{
  "dataset": "drawn human figures in many poses",
  "translate": 0.12,
  "encoder_depths": [2, 4, 4],
  "encoder_stem": "deep",
  "text_encoder_causal": true,
  "text_encoder_layers": 12,
  "text_encoder_norm_position": "pre",
  "text_encoder_fused_qkv": true,
  "optimizer": "adam_atan2",
  "final_lr_fraction": 0.1
}
Rows from block 7 of the image encoder of a small contrastive image-text model, named by matrix and row number. Rows with one number belong to one channel. Each number is 128 + 24 x the weight over its row's rms, rounded and kept within 0 to 255. All counts start at 0. Numbers have three digits each. After the name is the row's rms in percent of the matrix's.
After each channel's rows are labels from the 100 images, of 14848, where the channel reaches its highest value: "strongest on" is what is common among them. Only what is clearly more common there than usual is listed. The data: drawn human figures in many poses.
# convs0: first 3x3 conv (encoder.blocks.7.convs.0.weight, 192x192x3x3, standardized in use, each kernel summed), inputs 96-191
# convs1: second 3x3 conv (encoder.blocks.7.convs.1.weight, 192x192x3x3, standardized in use, transposed, each kernel summed), outputs 96-191

convs0.70 102:128134120145101134096127150115111128126108123125099089146145139113158143112154143124072160140127141111142159127127098155147154127137138129148134135133116118180132119121150159121146120148124140111136148098139136174126128096143136169112143145146154136123168147151131105117130182141136141136
convs1.70 094:138140091139160109159109152117117144151091135120166147120095138131139111147132129169079174126140117145151144134124099124155153139150112155154104123106149144107106124157094114150153162123101097134126136121129114137145112128149122144069145128119086133127097132127151146160119142161143150136
strongest on: brown trousers; splits; star jump

convs0.20 084:155143118114172106135134145115092106142152130123143147124100136129042151114151168130115151117143090100116138105113169148128147201092140114136116161134158171138119125139158124093138098054131084133127119128157120134121131101186125122110142106109106085105164117128102099123133122099152143110
convs1.20 105:134164146139150110166165121161136151137153140122123127157161153141132143156135115150139154128150155142135125110150168159128164152126149151121144162152158178168160155123152185125117121156155112143151126139130135122142158165153144157148125149135153166174150139149133128150156169146152151146
strongest on: kicking; arms out

convs0.4 075:125134137120100099115131167121102130133144108078127140128084099144119113109132148072127129063120101127114145115100153147091129166132131188131122119131132160116122109147146092125124179128129084153104126109157124154158113076150125109132197114127114108079117066139124161132111113116104124138
convs1.4 057:100148139175099057156113133119108125113153129128134139136141151135113143145150108154094103157136118140071103039108125133091134078098129091088137133136150146140116125124114169121074088135143091119145133112129132095141128151118147121107091129145158145175153164122147093091108167164126110099
strongest on: kicking; bowing

convs0.66 093:132156135117140134147149135134117144155132108082084117140107111143116148130130139090118150041139118094143154101108175144112154148109112115099124153142171159146126140127161144130093103109140074099133124114168124145162156111152126113132169135117114134081168059127127095131144132121146136150
convs1.66 093:151177146131114124152154102154168153162139122125126123156132155156145166150154130165139159149151136152149146116114101137106167118159145149133146137148175176168126129136132168118123140158149143147168111139128141125131132153157150160140154125137135154142136146135123137142152142137157148140
strongest on: kicking

convs0.187 112:158146110130132129100180152184093106119131131142126106136139133112165120106120149137123138150112159108121151123140103109160128145114139123137137158171131118145119134158153125121134153155101115121114100129160156177154079086124096148145142148125172122135132149143120116133117164105110120109
convs1.187 119:118150142110123125105097129089136136147149155119143113087121130150148062095100126126110143100123137131137137127124155102108092129163129150159124127115078111118122142133127110146142125137043131144073167132133119138142109059126085095132121133102158138129162111132130125142106168150090141140
strongest on: grey trousers; star jump; grey top

convs0.35 075:138124094073158113117138154148159119118108141103155130125100132100093126123139189117130122070126069135151160169094116110117129135127149139130136108123112113123119174139110119126134164149098083146136138129108107153164127100115113133112175142109119117136126093127132160116116109118112126174
convs1.35 095:096111105104141122131102115106098116132102092105088111104117102111138137106095112109085146099094115111101106100110098121101139116103108084092109123117120120117113102091131132092142084112131122099129105103056093095058110138104123129093103103112121116105107107101103121118107130145141130094
strongest on: kicking

convs0.79 130:133159140149172144040150131143129139141125138145142133169130130119144142062096140139127148120150134110128151124142126122159149168129126128144113125158121105107117148159173134143132156140092117139148113147153119145151083102142115138145121159135131144140113119126148122169093083130125140124
convs1.79 105:121158151140151140082133150125142139131159140156141138161152129161152152096090138153132125132131172152133138140139131133143163160146134165139140163141114116161140141137161130149136137156095163165156179123137145147129110121155091141150129142156212137146167157160141154137136171140113132166
strongest on: grey trousers; orange top; running

convs0.129 114:143168130147124140125169120160117135127127131116144142111108141143148128122061130131038127117105145119141130134158097107139174140136147120140131144146132082150087142122104131129126144137082116147114111135145149105173117104130132133070140137132118134121138114127130142147164196162123161119
convs1.129 112:156135042142131147130114140124115153149093122129130122087076144146130079133114117142055149127116131155146139155132121123143141137137112141133152166141161108140081127138086127144137125132086136127079150094128150154124112107138097142085119136088154143127130146088144144112127182141115158153
strongest on: brown trousers; black trousers; brown top

convs0.152 084:137124120137129104154145141132088114135137092125093136124107110115182138116119100068117142097137093104129114131153149121086149127102124147099110131141151149138110112103132117119117157138139063117129133128201132122167113120110114121114169104114099086112138088100122123150140112127146130144
convs1.152 089:135132157168153144144127109132144139136168119163142146152154148125113154148138118170160141144150137155149133116131135149140178163106136155124130137135161141159164137138159159175133123135151138153165149165159127111164134160142169160164183117137144152125148137165128141149143141127171156139
strongest on: kicking; bowing

convs0.81 094:146129121121149135115145085118154144113118115136141158130108131105094137109144098113104112089111089126140105157135177108121141184147115140124095131130137163150109130129158122122122136072133100144118118128175102123129138125161118101101143110125090125115158103123129122119133103074111121147
convs1.81 123:143145127174137135163163128161147123149154133149138141145162161143137175175150130151143152146169148151133136124135131142133175150115137153121143162158175151170162150132155180136125130152157131131167134152150145126140155168150160148166160133118130133145158140153142132149155139136153146154
strongest on: kicking; pink trousers

convs0.51 123:099134112153172125111173142176104112149131140165123132124140146091151088149103140123129137149098156106121158126159143176169093155105139103132161147160141142106128136159140101130145127161131128106070106145123142109120165139120095137138122134145154103149124150103124111156131102130078124103
convs1.51 120:087155164120137108108096135110138141137161132121146123095135116093129074126109130135137152108106131136135151137125107157125104131150147176134147143122128119105175146134135098153138134129162147168068182125134095153133129103143113092140105137107167150137133087137121155113111163134097178151
strongest on: brown trousers; purple top; star jump

convs0.82 089:144142124084155111132141105136148148160144134088151111174119145131103140135155092097149156076151099110194136115105135138121138160134101132109133111146112137130138127100136126064105129121127065136142099114139100100152128098115124143127176088135128161086138088130091121157134103144119148132
convs1.82 107:077119089119138126115086132084093125114117114117104106103088091106116134111095127130093129130099113108063119132126092110112135130123136100100108096091108095096113129112117120132138089112103129103112158109081094122101088118104114110080085129110115122109104110108131135094085117120133113093
strongest on: kicking